config.toml
arch = "convnext"
model = "sound classifier"
dataset = "synthetic speech, music and everyday sounds put through simulated rooms and audio effects"
train_examples = 39062
gain_aug_db = 10
noise_aug = 0.01
time_shift_ms = 100
n_mels = 64
hop_length = 320
input = "log_mel"
spec_augment = false
win_length = 512
targets = ["distance"]
num_classes = 2
isotropic = false
norm = "layernorm"
hidden_act = "swiglu"
layer_scale_init = 0.1
moe = "top_k"
drop_path = 0.05
num_experts = 4
moe_every = 1
expert_mlp_ratio = 1
experts_per_token = 2
shared_expert = false
patch_size = [4, 4]
conv_stem = false
depths = [2, 4, 2]
widths = [48, 96, 192]
kernel_size = 7
mixing = "cutmix"
label_smoothing = 0.2
loss = "binary_cross_entropy"
optimizer = "soap"
beta2 = 0.99
learning_rate = 0.0034
beta1 = 0.95
shampoo_beta = 0.99
eps = 1e-08
precondition_frequency = 50
max_precond_dim = 1536
one_sided = true
adamw_lr_other_params = 0.0018
max_grad_norm = 5.0
max_steps = 11000
batch_size = 256
epochs = 72.1
lr_schedule = "cosine"
final_lr_fraction = 0
warmup_steps = 330
weight_decay = 0.03
adamw_weight_decay_other_params = 0
Rows from block 2 of a small sound classifier, named by matrix and row number. Rows with one number within an expert belong to one neuron, the router's apart. Each number is 128 + 24 x the weight over its row's rms, rounded and kept within 0 to 255. All counts start at 0. Numbers have three digits each.
Before each expert's rows are labels from the 100 clips, of 14848, where the router gives the expert most weight on average: "strongest on" is what is common among them. Only what is clearly more common there than usual is listed. The data: synthetic speech, music and everyday sounds put through simulated rooms and audio effects. In brackets: how many of the 100.
# router: router (model.blocks.2.mlp.router.weight, 4x96, trained with AdamW), inputs 0-95
# gate: expert gate (model.blocks.2.mlp.gate, 4x96x96), inputs 0-95
# up: expert up (model.blocks.2.mlp.up, 4x96x96), inputs 0-95
# down: expert down (model.blocks.2.mlp.down, 4x96x96, transposed), outputs 0-95

# expert 2
strongest on: drums (96); distance: near (73); number of effects: 0 (56)
router.2:181177141119125101163077134134150126094133158103124150102138117134099160122135145125103122115149111127140130130102121130163086146154112144105084168125108127121127127122094135081111121102129141180090117139145144091131101117176114125105136134126138181122149115102099117099108173126081150100
gate.4:138138172118153143144126130147104116128137132149118113125126127110130108141097098138142127153131177114096096152100155105137187106125124099114125135125123099132155167159100150115105129085132136121171152081068164123125139146105129091118174163121111114107135150177132151074092128133119153094
up.4:127093136112147139101153131152143082115112135161156134110131112099103096096096132128155135139129142141133097113165142131158118138141139127115143140151144143144121130136073165130142107126128126155135143133143171103117116135081079140158103150099104111111113133174150122072070101094127128196
down.4:094097126116125139140133155122139121119118132112140169097158112116141178132153069096154105136145139090143152141110056103145133119115179123114105134135138126121131145147125164127137114107129119129129070125120107119162158137135113151156137114122125161095136067175138118099113141177170127102
gate.5:094118098175136137126120141114156122180100145160103151091087150132178180133151157141101130130117117126113157160105158145145124105148149086126155122125151141142132123142110087139116122148110117087125113072134119154134144131127109181118121125106113156119099104131132079148125102157154083101
up.5:119108137123086121126131122094088134139088167140076122147157135144138127140155126081114117125107116106103104116139101170144148172157104122162085157164137147123147136146162138103110142112148130119153157147146114164103084145118167092139107148094088128124151178139102113164125127123160157122
down.5:105129110128143116114102173121097130139138112137130140128158115148115089140108141127104125104154139121094117106129177154065136136116147132167125128114152085119125107101131167139130203102118137115088172117122093140114129161125124140127121117147143101111099156102189166119125188130159133119
gate.6:109104152133141150099190145134089120148177104140167145156107118140138119136125150102151107144102121159107137118142158137112123126110122112150148076185143158126125137078149145118112161146107163084082180086122129125131145136084115116130088126130103091112133144114096109142106123139123135125
up.6:096146185146128158169159138126068112132132106141168155132156128145116128116095121117146121150090093113133133133121144151075130145090108078163097125120122133126152142116152151103150133140158135124102159124116137123133132119110139096146138095129066098159133147094117116115124185156096129106
down.6:119145136095143136108148115152112108115125136149101129163152133121145187150129131143146073160118121109143128166149097082083102147101100165144119125098155091113111126163128158155157106109099164152147135129128163115102154124130163156148156134102140133174126129117115151099108130092158159085
gate.7:141116120140107124141140140116154127173163119087117107108114137153145170160119145162164159153134150097158080129109130158095133151166141136156134101141113139137107069131118156094126115135116145144145095139142121118158134123127128140145090153066137137110131136109097158142102118061097151089
up.7:125119140149080117150113120096155136110157103134117138149128161123128146117119110108113094091119136181131199108105121152091099074142144120146116125119133104119135124093141109137132142183110162106138185116134110140160169098115116136169104093135150103139085110107114124131153132117090108115
down.7:170166104201129125116128144142063132135094115130147104146145116119155149143134118122138131121118133117134131102153128139156084129130101130082112123093194146117128112080171119098153113154110110147107114196131152123122163148143131110142149133150110146109127164130145126129121115090091125139
gate.8:122127107105167088126107136093122163110094138125131123103130157130150115133142118159134076121134108138144111120062122089148171103165112155129139139131113115102155134086146098172134105129136104124103157147100126130171131077118121114112126103154125153133140194103168108152150151098136154141
up.8:154140149135106121153136162117126110153111144134125104127121106138091120122117116167078133092123130131119117152154131189134129135123112134114143122125163150171099161188136170115158130114158133128150080109154142133112129130128140135140139134142100108163110102158118182053093093126115087108
down.8:168135123127126071148145128138133121164108122142146156110115147094147090140117117153127175096109146109105153133147146119158142161139138130134121169098142165130084144092147120114139170171101150107136114144155131166084161162113125085096126082160127109110108106151107118100170109130150140134
gate.9:066116123118122126119084134113129165135148158108148122163111160098131131153111125162137163161124106146138131132112123155115143083105155161133169124118087107111120123084086131122117090117134132148107108156102110147169136132159159110106129066087145143133164092114146136142143092134095105137
up.9:113123130153125133113139106129113121152184096156145129107139099114116142111134187145104127123145155160164125135162153114126105088127099102141112127133125147108092086123124113130101178132148107120086128104139153075132143116075130153128133109141099142151121124182129141195098138164093115128
down.9:137143131127116096165153109121149097118120157137151159116123119148131130134124073147165089121112101132114129129153122084122106135069128109100148107056135106131131151071136099157103127138108151062134099137127120106099120120139126145121155108100071142108166112106105129119138136130108117164
gate.10:084098147141115124089161118116117129156129077146156141176139119140154139133112131127142148105103098115132130117167123125123152129106140124119113097158167143100183104118134153157133150132116139110096131132122166156118111126156087184135140155118094125121119082150118147133098100133129064073
up.10:124137149118107142117116095126144150111130147114124084114159123179129096142115133111128114119120143150131102158114121121145155133149110120120121135105140148152041130135140159128115116127076079083119126138095104170126133105121139109127200145144185119165147131103169141139113153127156157114
down.10:150154132120150081125136122102118127132147087166104175096136083085156118134110068143136177167142165107095133132091114165130144157134130129095119147132129130130121128094102068135116104139088085145103119143137136162139141152147149111148147123159144122124143151126105171143096128112115128112
gate.11:136140142112143085132140102094082153092093117139124140146131156137130156110145105101136142166156143147103125125124115101130145107127117127117091177107113063140087176160133131105086101136153111141154095127108158142138110140128157132130106147150090156085153153116137157157155163130112174124
up.11:136118073107156155143116109142159122105114113110198138123118072131139141139127135124086132136110107128146113149130182135163106119144136106115162151104114112129126176151145122144112124099114105092113175125097171113106141141140182128119129123136133144101095151128142163151135109182150171123
down.11:133159117052099128153122155116162150163153152104169140116122187112141111162153114105108119159130107113138130147116093111140117160138155122115135101141126125112159082158143148124128122115085122129093132156122153133073152078151115095152144147107112148128146110115104143085103117121140119154
gate.12:124070143141102150101093118148122132155133157159092157121125087112138137152090124082150135134076106096123141120149098144137129110159151104137160142151142131141113147134119154156125106100127139094103135140138144110161123129146169125099101122138076082117136150174152109119164095154126179138
up.12:140132111157143135112109176128104119120149153104132139152116146100106116179157140141175113080098113129154153111080175116152099184139125100100168073137134138133161119098126149109126092109143139118184133118151140117115153105117133107094144149142124111123168139126149116121108157151109127094
down.12:133159141142137138100155163110122089117148115175112161126127140155129172140112152137127134127117143188111108106103136145135120094089152140157090138172104137161114143128121145139107120119158103111137105072216156137134134128083132098123100115126085129134134130090120110148135154157129127135
gate.13:137144143111111074124166118105144143103146087112116140119158132100126169141102154154138155143145130137115105111128088178179139117125139165160111107128177068131118141120128101134106162129122132165130139129118109135137149089153134119137168105142149176096158105133095113109107119102131125073
up.13:133148166167153137100112125143103148108131109096176134129113144102108142125161109119103100097152128146096143145189132113134109127127126106089161142132097125136097124133138155124130081119102123061148089121159122102102148110127113161105103126137116127126147096155189124142130133142167110182
down.13:139121159114139144172138133106170068098130112125120161098080171113121130129145076132129111112100121113109112123145142104160127118131114138112144163138104137164082168134108135152112124149118124138103144135156138148125146167129071120159152110149096110167149156153136089151090123158165149134

# expert 3
strongest on: distance: near (65); drums (58); reverberation time: 0.3 to 0.6 s (42)
router.3:094106131147138143127159126148155119112097135124154125104160134100116079135125145147147134126149134162144119158137130103129152119080135135181105103106120145156110126152160062192115154113118122096098134122140090095103161133163120142144113093151164149145124125123135125125113150171134086174
gate.4:164152176145131145159123073132108148111138171131098112115151119133162147096105139108143086108139152094124094128160135127144177153101144137101069148130113105104113145154142125120137128139128138148070093109121099116108142150159088126161161115106132139157157112149112097142106119133104164126
up.4:070074133140147117111139097082173148147078108162122154162166164118110128089149149123151110099144126123129146124116161131118127107138122125155138137120112143115142144129150076130120142129139195097123146137101126107159106113135114134155125131115158147091102155102128122120143128154186167112
down.4:085124116108092145124132101133144117092106148122121122159133124102119124130123136105095123164152132150161141136156127096135092090141102142113124106091140078161104114140089174087111103073108116119122108122132165092133103106172109107143144089138122086112124086097113119137149155128178147121
gate.5:131134149174128100146144119154141149139164117128157111152123112130149129108095113160124147127102116119128133113136166162151147142109116109112107107138141132159109130120079146150123129128105091113171085150070090161182167161091124169098155094124100149102114087159129135137155140120140140091
up.5:135113066160132157105133156141140115112130131110099138133127171134131112148121125151167131158157129094146083115122098082108117131111148174095116152147123143137130121148123105104112135143097124163164137111152077129144119126177071156130109148092151179143154130108107110145146098113085128121
down.5:133118103184138151134093147101105091135132180137130125114118123090089156140110139096132140125127142130120122067136101127149104132126132155105122147133140114161163154147136116096121108099160123097137124095125156107127142154107132134125092065131159105116119117138091130135096077093072163150
gate.6:109087076095114138168109132111173157165150184148103141114143084144145081121152141160145101150101162132127145122118108129120108117156130155133125159142146158133114141159125117132145142148147141118092127143121092129146162097131159148110146098132115186098100160110122114096137118104089117098
up.6:112145109128171107107127156092068144140111117157111136114131167174109110155161138085130101149100184127132129157133086106094088106127137112118136137083106155118115126117170125091152096129128161120135127148132121149131151178171137156153149136126122151101130093143154102120102145146154117122
down.6:114168111109136148137116107150105105149125145101123128110096139149098166158185143146132082112116110117144137080121128117095175124150111107139139108121125141137137146162115154102131092130191131155075075147142119095139117129108127095152092123123111111172172139110136081144133150124126118145
gate.7:141117095150139150124164147119109118152137082180130154143132120158145124134124135169123116103130147159144110128149128123105092116093116087132156084117115146144137123109129092111108155174084157117111144135124120070140138131155098147137127147155050114134149098174143132136140168093108138116
up.7:110118125136130168178131143128111114148101165147108108141134129087155125116156174175126117150119140140168115103080114092126145144138170149142143127121091146146117121121103129132133109124168115150116117129107136187132092121153114149124189124153075126141117129169148094131145162112111080105
down.7:121144169104128114148115132098111175133149112120137171088100180148112099159123120140142097164143126138097093106133100106140164109128143132126118144161098122120157181091142130134105122077122104087123128122102093147129180154068129119139138125105123162119133116128091115141149153143124167137
gate.8:138120147076129094118130139150119083129160120174112144143155146111102124095114108118144154115113110139159113064120126122154161135102107116116089143130125091160150144127080168152150113110141103128180129141134123124126135171112112094185132097150147119132110148167129143162168144104141120096
up.8:149156122125128147114102120106160145143120132161134120157105112114112162085107142090093166141149117117113143149073115147128152073134147148194148157144119104131125123101157121130131137145106096155070138163117092130092104142157106112118108142117143117134113104093128148139119122112173177099
down.8:131177119110081113113106146146113140105127117096134098152128104140098136106130130134134116104151102175101136133140189135143109149113143121160116121142140096163163116155112113094126202164147164127113159171127156112134095134148103167135144116149134103116130135111117152117092151156166144087
gate.9:147162062107119120150110141165152110144161157109188104118123137162156144140113126153153109149113110122144134142115079177135095129150133128130172143102090112167118150110120102140141105132140081132159131153106143121116119157095142130096105114133110134132131094102121133167178132098133130088
up.9:115156129115116157103134115156101090103119108133138114158129135131100128119148126133116089112142115151139153133116112176111081148150103104130161148138104119175099155128126115141122148145119076082161146109130119084087159130089146156116106098170140121133092137112186181098118127156120133106
down.9:100141152155101165153122133082177129103144095102133157111132125137137125086101081132146132120101128143159116143163109094110138090096132157161151149112103130099090103102124193135135101130123143102170111132164119108114164130092099067138111110116123121108124120124114144115122093142130103137
gate.10:133167158105124148120101152086101170143121118132134137090130183108073119132082096114148142106108139117110081177139132178089180154127144113147136146073105149113164126119139123120137164129130146153109109107118145110106119115143142144115176130115121108154141134124122139121132114085104107141
up.10:145097043140108132118157166107156153148097093072140109108115135107163129141165098150115138139103100149114118152119077132126132093131149121120112102149123179125168155129142098143129139152127118120098131111152128144143080121149120163106112151132111140118180136138156126131119161096140111127
down.10:084100160141105165129068110152135113099132092164113104166162147132121155183096151099107143123138156131112112133101121118109138102108124155133138149099162102124190099117132167135127090151117110102159126115108140170085131122112126161116126113148169127135144077127125108119121132132152137135
gate.11:120152147156110123116115162103141128125163061103158106130122124154113122124130121154153158144169158150125088098124063123091145130137133139159142135158135126129116084106143143109142115155167131120135090183122126117112111108148094139159117130125133122154152111072080131121098126148079139108
up.11:129121126122132114117159140147122130139107168112104125155125099089146109153106161156119145112108162114127150130134140091106164106125099093151125111152151138157147086134141134195088126148158131111162134095098106163088059103121148176112114125116086127103123105128131129079130112128112132154
down.11:136084149135153149117114119131099101113109112141121146116134142133146166185125112129131071180137136106110146108155115111109144144124129111162132180168100118122160162120141065160107102116108088095120139131120087126118169101123127130155120096142118150134147157158087145127126140087128164146
gate.12:106135136177124100113153172109100112133097160142155120109122135148083116114111164130151141094112136131115142140120167162118145148110098113124127122118153177158134113146166092158116138146181146096094143175109125123119116115102163137133138137125165113086127098107131075131075111143149112154
up.12:090166115086146161139126121116131173115136082113144094127120122106143113128150089132113133124130117156120088146156133128135095168084163091092159123097099131145120128102144170147112141144150102125165142141184097138121123123113101108127152078129133087114167137103142140151132145135140074126
down.12:176147125167107177138077165134102106132151124169120093115166121158130081143138177123109149103126154124136155154106117118099104129110181108120142124124138133097107099116133184113116153161119154096124093112150131133097142134105146126113149163138134142142141157096098129145105095154146115120
gate.13:101170118080189132137101179091126123122135122098104090125159103137153140072144125134161097126125117155141150166118144094143115146136135153092136132096102159093111143168131122138150125104097112129106109166150122119100142174158123130100136133132108169119140130122142133104171095147127103106
up.13:142139115135130115134146116145094111117115137112100140117131131099124103128082129173110147151105130115157138154123119176135113165127144114157107109174091121104167101126120129157100090106134169148086092098136151119150104108136139105147134178107094097162127168170110136102144123077102115166
down.13:191118116132188105136132114126119136152118101133112110121108128122138163170117116173092122069186145104140115141155107122130142128120143175112124135152101137115105160133121098139141163146137114132116127136114062118129144145071113158115107095163170119121121112132109100101154136142115144108

# expert 1
strongest on: dry (62); drums (60); reversed (44); tremolo (37)
router.1:147098123133131132113107119131117149118138108156123147135111102131168130146125120104170093111080110136130154111109168129134169128154201126107098186161071158105141114107128179106137129155076122131121138149130128162155112125142101118099125116104086161093138143137122146141121086148121124116
gate.4:151088121120120131098165121089086144122144117147089162129081099119156153154111074080097135130152138139136124115156157146111138111106144107149125130135136134128114138166152110128104191106115135170141127103145101162117146099070093120143112137120104132109151141136126104137156108137172144165
up.4:166093122124132138088100162107168131115115112136091157116050123122107119129091150139090127167167108104143113103132121160077156116112133141138132143144136135129144145137190155152166133151101136176148137103133107173150134118099115132139158168115137145122133111101159132131151122113102109120
down.4:087168051129154166131140113147127174129090157121163131153142171129120113138125088111116116135106125131196139126138122155156124111122118107095160129122145113131120151120131124172088113177097140089129134136150130154107129125098112155142129130101126122088118146088139174125115137108116129092
gate.5:167135135142108108179127141115122075100140178116136125158102098128144080117114165152146133162115140108107129106114142096169131102094139118147112138154156138143118140152124130095116083144137133154156116126102123152108101174132128169090087114134130121163148132085082116108154137107107165107
up.5:090117125147153076145124141138154117134148087133135121106126131121151104110105122149097163117113178176123109121115119089131136127123165115119132152097129120128079102146138162126129118123107117125101072125136114099128143155210136145150130130148116162132145071126182091134096125160124118139
down.5:126153111140136101116139128069124115119152094098103183097152145182107125139143115121107161137107105121140140110141117147097165157158160081116099145114101115136159160134135079121125164084120151158126112125131149113133110148163138127145148125149101173106148107112150140147129160103125115072
gate.6:094086095144130134155118178158155126125136102100116135109124122116153142134080108136124141141116114150131095133158165148160128153151150155125128146127130096135106109100102139124131119141099142180120201137133114150092148132156114098129112142155098156094116081126094134107108152162080137090
up.6:140125129191102164154123087111117093114130143126102162095137098182124144121133164076137151158127099127138141141140155118139129098133129107135129126156094115111139091117113103123135113137155140125098057118122126126133140105115144164123168122137133124146124098111137150122170214140123127148
down.6:114139153131129150107129105158104109134112122140134172108128118120112131105137120111131121118134141147103102121162117155134154155113137136097118133124079143148111074093169120144099107147167083145073125144111161175086081127145168120124129066131107157181143089127148131116143139103135154124
gate.7:138132123100105133132109155080146119154122141103150106084109158188126116105158123107141105130112160106117094117120120147103136118153125122098128128183165129114200118138180172104095103148115155131095135120145126127100145101155109129113147145079114185116145124122138131156126156132114133140
up.7:147124107107140147124171166167124136140124112083123131093117127078116117159095118163116127166113104122166116139107119117109129144142105136141140118109132130128070153097159117132099086152064130099153138098116145117141116135157184163138126117169109174107148113124159131102084141135122118105
down.7:128120165135086108134154158122073124129134085149135138114106112094114160153105138157117131089110103141113120087109146060113148127124131158132143138136130138125130167158106112108100120113124170140149135129114111079193156116113147149127134162147144112153180138134142138142084106135109124083
gate.8:148098099176133115169150152123125109179119150146147126116154096125123139142076145134127095161173119115098148124138139111133186124131100124137132090122137127148142101096066139133128133093106137135105126121125166149082167172128154148117122145143089123119113082146125089091132122125151143133
up.8:161093138118154184110113109139143165092067147132103137153094157130075140111168139100126141141154097117142085130134123168139108128107136117115098155083150103114116147128162115124116095149138095145142133118124126119188104142132134116137105154150171090128122130147167145137120134141150114089
down.8:141156101155131111096163163108144151183107133120131116142188128128127168110170156141125112109122164115127115157136132141102112109128092132135166165148166131153107111083120128086132113104130153112120144104125169136113169148105169149091163138109145144151121166110117165117126102114091115157
gate.9:124042081144139126163140118125161104131136135138140122137167143108128134137117135096130146151125091120101103107105166117125179135110114164163127135105098148111146118149125136132101109114095180120164129142143135158130117122138151129105075127130148181123156153086144095104112106143131156095
up.9:108139114105083129135185142130129104149143107111100135111162105142132149136078130118134100102104120146155140124118147132173138138085123113092114101117147180133143155117118144152099179129114180145126158101143157112156140117102080110095152140129076090153101149119144125123148087157139136120
down.9:168106141145142139126095140109126163069155131138137130088116140106133141131065105097104176126141157115154117124153096123132126124133107132097127108111184083110144144134161159113146146123127134094169150141150094143169110110126092163150108131100136134125143146153150096127081157164141116122
gate.10:104145136102067093104166130136120103064134134139159111179083135143147140163151153127127128108120118149116157074121129113158122124126121105106168100134157128156089156147123125149138130131155176113123082137125127139148100149167113145123164129113117116115100129148093103081130159144132129145
up.10:145119106167109133121096157149161101118130118114163077101127107141104141188063166116149128125135159169125141144123114127149113160145145094146139180128146129128091118093108134097160124142121107122129107122124107134103134082130101131089094080104142147136095114080131149114121126158133133113
down.10:106099109133154126119095166119119134098103142137132081110111135126152116106139131076117149144132074113107137140159122165126114116157103095100142145149133125092157126124149131117141120084101098064128153130097162122093158152167124087147134100145090096152115126120135131123153166100146104085
gate.11:117111146111129097147168105116154099144130126121112121139124127123131125138104152131156141122129129137131127095113083123116117174118127148084087121128094122157077115150090170162075146160152121128135147149158093118155121080170098174131138080115151134129133128159164130117080143109087148135
up.11:103144133127112152164133114141150081113133120096132100126111132134130104160134153140098146151115146085178142154147106095118125161061154115106156139107111126142118162130127152154069117124106131129135086117101113127133113120161102136096154148194186153146155113115127100138128110141096118124
down.11:111137136135123110150123155103139120121135124089147176097101151134130135086080125133158112132122110102148168136125054169074169145138139145138150141150101120138158145134126105131114161134158133122129152134131183154143112129095091151108165096143093101133129167108107133116085135141095149123
gate.12:099099101154119139104108100107122138114128157142099146091097175112142144169105133118120114140133167136086148136117147197093136144106126113174138105102092107126111108161154121102133126141149151137118174144132129118135132138147164146177146132075089162130089098118130126093115146117154148127
up.12:102149095143163120102170158172090154128136084100139146119127116142149144170146138124138080123139160141143158117114156119135071093118156147148130121103113136135103088125139135135170103132137121084121141119125114121088128125159123159129148165095117184111136080123146137125155089124161102118
down.12:145122107104099141096110145126148104130124121131131142086144140136123136151101158147128134131152094099123128087122112159168086115146184157159215138106133119142128149138126119146133138103132113085128132133119126127134104161112174141141132091158151124129118189119145091126123140156126061111
gate.13:149144169100136140147143147160112122133100167110145127140135113107118112099117125137075132117125095074172090090087145136121164132109132164113162095121130108105130131107106110210161103130134116119132105145172146160146113138134091133137160172126139148113126090168132122113122145119105119130
up.13:110111120111138119104146130133168164137117095094101140133117136116140086119097153155130116115114119106163067102185097104140138097102155136130120128152121137139110125120120171125108112145122145161137152120136138155118140064186105197114073132149128141135137152131129104145136130127116133176
down.13:133127170172126151119138136108098115123135152117130161115159086094104137184116109120133143117131105092119197108119099133142142110125133116102156091118116102124137147113164166119141147113083145137170137101114125156110162084142093104131123155068159127095135135109122123163168133108116133122

# expert 0
strongest on: far (86); band (82); long reverberation (77); reverberation time: 1.2 to 2.4 s (53)
router.0:119134102117136120119091128131119111155140142148131135138142179110133110147152151136092131163139120087130168113183128158114094136132076081140138113153147131140138106116121135116162121103176107131170138105139174166112160129062145129129123145137109087127083122166127099123132114125168111097
gate.4:170145161149114113086106082110081112098173117159167109125134155128141094046106129107148135148135152131138141145180106129097110119102101117115150137137150141118134106114110159143132114164144124171119157143126134153121135130123145154142164124099116107144130120138114087103095126114076122137
up.4:136121084127164099114105159121149126135069089111165101155134120107125144142167091151129134108115116147150172133098129116113112105153107120105139147136158135137145144127205085114142116142134135137120145110145108130145119136128113094126121172191152131144118112105143157125137077148178149109
down.4:108145108115092139144130102165119167149167132125163098161161116141132135082107139127122148108147165144128082137147151141118161091148145114075151152088119094125140117117133139119140119134129149139154121091144147121136111091095138181140096152107165136145159160111094090170091132126113140158
gate.5:118111146139105139136154093154194153172156137133122123106132143117146127189101129148178147108145094104127087114145106107163129126107129161089128109096131163112111121115086163128115156155106142141132140095108097110149150125144084144117103116131133109143172122117152152096115135118100120076
up.5:109086095128122141138156126151153125132114129173105106115126124129130086116123145088160115128139157131109096124144120126167149104084089083115149106104138203134126135121166139119162153144113124130124120134157099156138137177114151111106137124114152110159108119137127098115108160076193145127
down.5:172115122130132092154112116104137106116155127124081123125118131145121079151136167123135175112082107072178144147140124128110097174155129114104135141103092132113122127179118135124092127130108091131111132101113100141137112130163148166154123099133102135153144138180129160131114132108155180145
gate.6:134145106130155137142093147107099134121125135123124141131134167107142126131123144119136149143144104153120108098092119124096136109112124101184164134098122155106121174134130128137111112139152168114143153105125148126080082095110136163115132145184077136108154144149154062080108130184110143129
up.6:102183135099099129127141110129106123140116098140151164119182104100169115095090157149151185096133134128129102083156092126129123108093121081149118130128095147115105112106121126128138159163153116118146138139106180099119147116128133123139135154116076109136141128141104165148096156126127166116
down.6:126129104090144130128121141098150144077110126119129176154127136127159130086092125100091077131158120105151129143128126138123124076191134150131121085111109155098173103120143127112119152159162121125082126124164080145123133102118163112108132126139095101144138128069147116124103151129117115127
gate.7:149151110128159119148162137111102119089110137152072109141135140110151069122110130140177139131171151111088157150135126099087135161119163125172146107123093132110121140144121157146151106112120107101162097118101094155109107171117146147122118135105131134087106177116108107111162152116112112144
up.7:115111152118116119147094080140133095100163149149167144158129156095106080103092101122092127124132135112148123154135138113123151096140134151127149114067162127112151101096132167118122098099140139178151135141125129127137127154132136095123087083132159140090142133108135120121101096118129194105
down.7:180099135151149132105140105125124090145146133128111138118112111110147127133168147155126114106128135112134133129122117128123110135097118148132099081147131161189097143165123121133091110139111121137137108103098089126094132105158170112137136126124057098142148064160070144091111135089127126137
gate.8:142120123123110093124132125147147126156148094122146148140109103129150064140138167116161149105149141150125141097099122102135111074062112093128117122125149118178075127117126126184161143154112119116129137107197117147167133133132093135122134138116135128109144115124097142161157170103148117126
up.8:125123108160143130130133152152121075131120100148129205113098105118147099155145135139131164134095146180162149163111123076112098091125157120128089136142117132135078110139176131141123135141129108116125110126170176116144101124122107133158134147110089155094135099136136133149135154123157100129
down.8:134119160096138156133156119172138148097145148108146126169140168119116116094143085140110135131149098147141141089109118108141137080142139074116119151150147157158153130125107109106116139116143144087142127090139120130192145133103078118135114181145119136175103116105121106133140133111106080105
gate.9:163135133131134118120126129129124133176121114132062119103121151121150131121134104148163115126133145156086126082094092105146136149122149100120143108142141155159118150131122124108120181104120089115130113094138154087175151185126122135075156110113087141154097143162154159121095128102148121100
up.9:147117111112165127164143130132157137145101134119160167128126108132161141156162165165093137124103123115113120133123143088131112111135165122149106109134122091110074126121101171147112136055139155108099132142124134108132114150120149129150122081180113169070113132142152135106128117165168141110
down.9:118106148101120091131127134120088160083152123144117100157139136121114113120135089174131136173148124163132188112130143069116122130106102123127102194116129115142129123148171123122095108110131138125182134074136117135143136167079105147106121148126131109144130108139153101124132160096152116110
gate.10:123164129140067140160108128150164156133108165141135170148135080124152155109136136117065115126119131135122137137080112145117101134142134119179125107130131138138132138121132080135132138109100149131108123112122095164127109128146144133128136109134152155147114076069115109097156174129156079093
up.10:106087120123076107134118113140144124119154141122099134161114155128147085087125134103109068087153083085148121105097123135165176152139132162154137141108146131139155121151140103102107124101135146116145107123078130151167141138165114134124161117146146156099139154103104087102124125114159145145
down.10:103138134080108139120090126154106138146117104113150144085139110181149072160087147140098158137125104121151139112137183145131087130116151099157085164107135128133124101113144109083102107081119141098116130097136124138124119163129120172134113102125114169131134102134092144124141106137134088141
gate.11:092094122124171142139146113162151127129124149105150111150127117121099133141092088082134118180080144129136130140122096134166124173126154137131123138114126100123135083112144156140096125145107152124152142108080152132095122127144105180112120155133132131082098140118101066146152113128160170147
up.11:193110149103128102139128156140129088130169163092111134106152095100118145158138177094147152119108108112150168119155141109140117101170142115139097164148151114145128151110127145143132087096116090146146128111122166107097109087125146104142094145160096117128139126124167123079137129146130119145
down.11:115108120109092091135151099175117130144112166141161154172131157132118145131132149140127119188139125096186131147097108158114129114137132139111129119137128128151077151150149119166130129137092140079122158130127119154142141091138110132123135154100161145104152109121079171165155097133088150101
gate.12:099142113129149098177100109087133100131114128162122148181122154112130051120132122159065130116117128116151147109131110070131115130144123094139137099108140122133112127128142121155119134103151150077161148120132139137128139140130131167166064120134135141091131129174116135125133153134100159123
up.12:114145112076116109115108134109148132115118118102105106113130165091121063123133135123114116111112090112169117150158119157098109169135126135106172131135130154139139124138147134193103118137139122146134140111138103138132110181146151148178143134078143077120079184143138106107128118113121118142
down.12:140125145168166088097110131090140061108123136150129147150104114082111147094120107141099145114106135136113136136132157104097122127095117180123118148162088137151108135141088116145118088134133085119170128108129123100139128132108158159160122122106100133157121100130090129161070148102131108124
gate.13:132100118124099116121169113136127118108092111150161152128088117110090139115126119121125166148137147169094150167146142136159086157100104095110147109109108123148110112128140184159148123105122126074136120156193154115133109147099125123163114128102135093141103122090149109140166163105165126134
up.13:144149123092129134109123115118150172119090147122156148131086085108124113066123135148093187113149143066114139167110143154162134148131119105124122128142114128096163087121103169166115134090082142115127091105120125119119097154123126152143123152139140134090113128121149127151159161144156140114
down.13:092128120140137140092150156106129107166138107114124159102075123110140181137136077113123124136092138083121119080138171125125126116121134159127126106162083140087086123120114121147163105136168142100152132157129108113143121132105152101098115164088127124143176101155098102113103127139156125121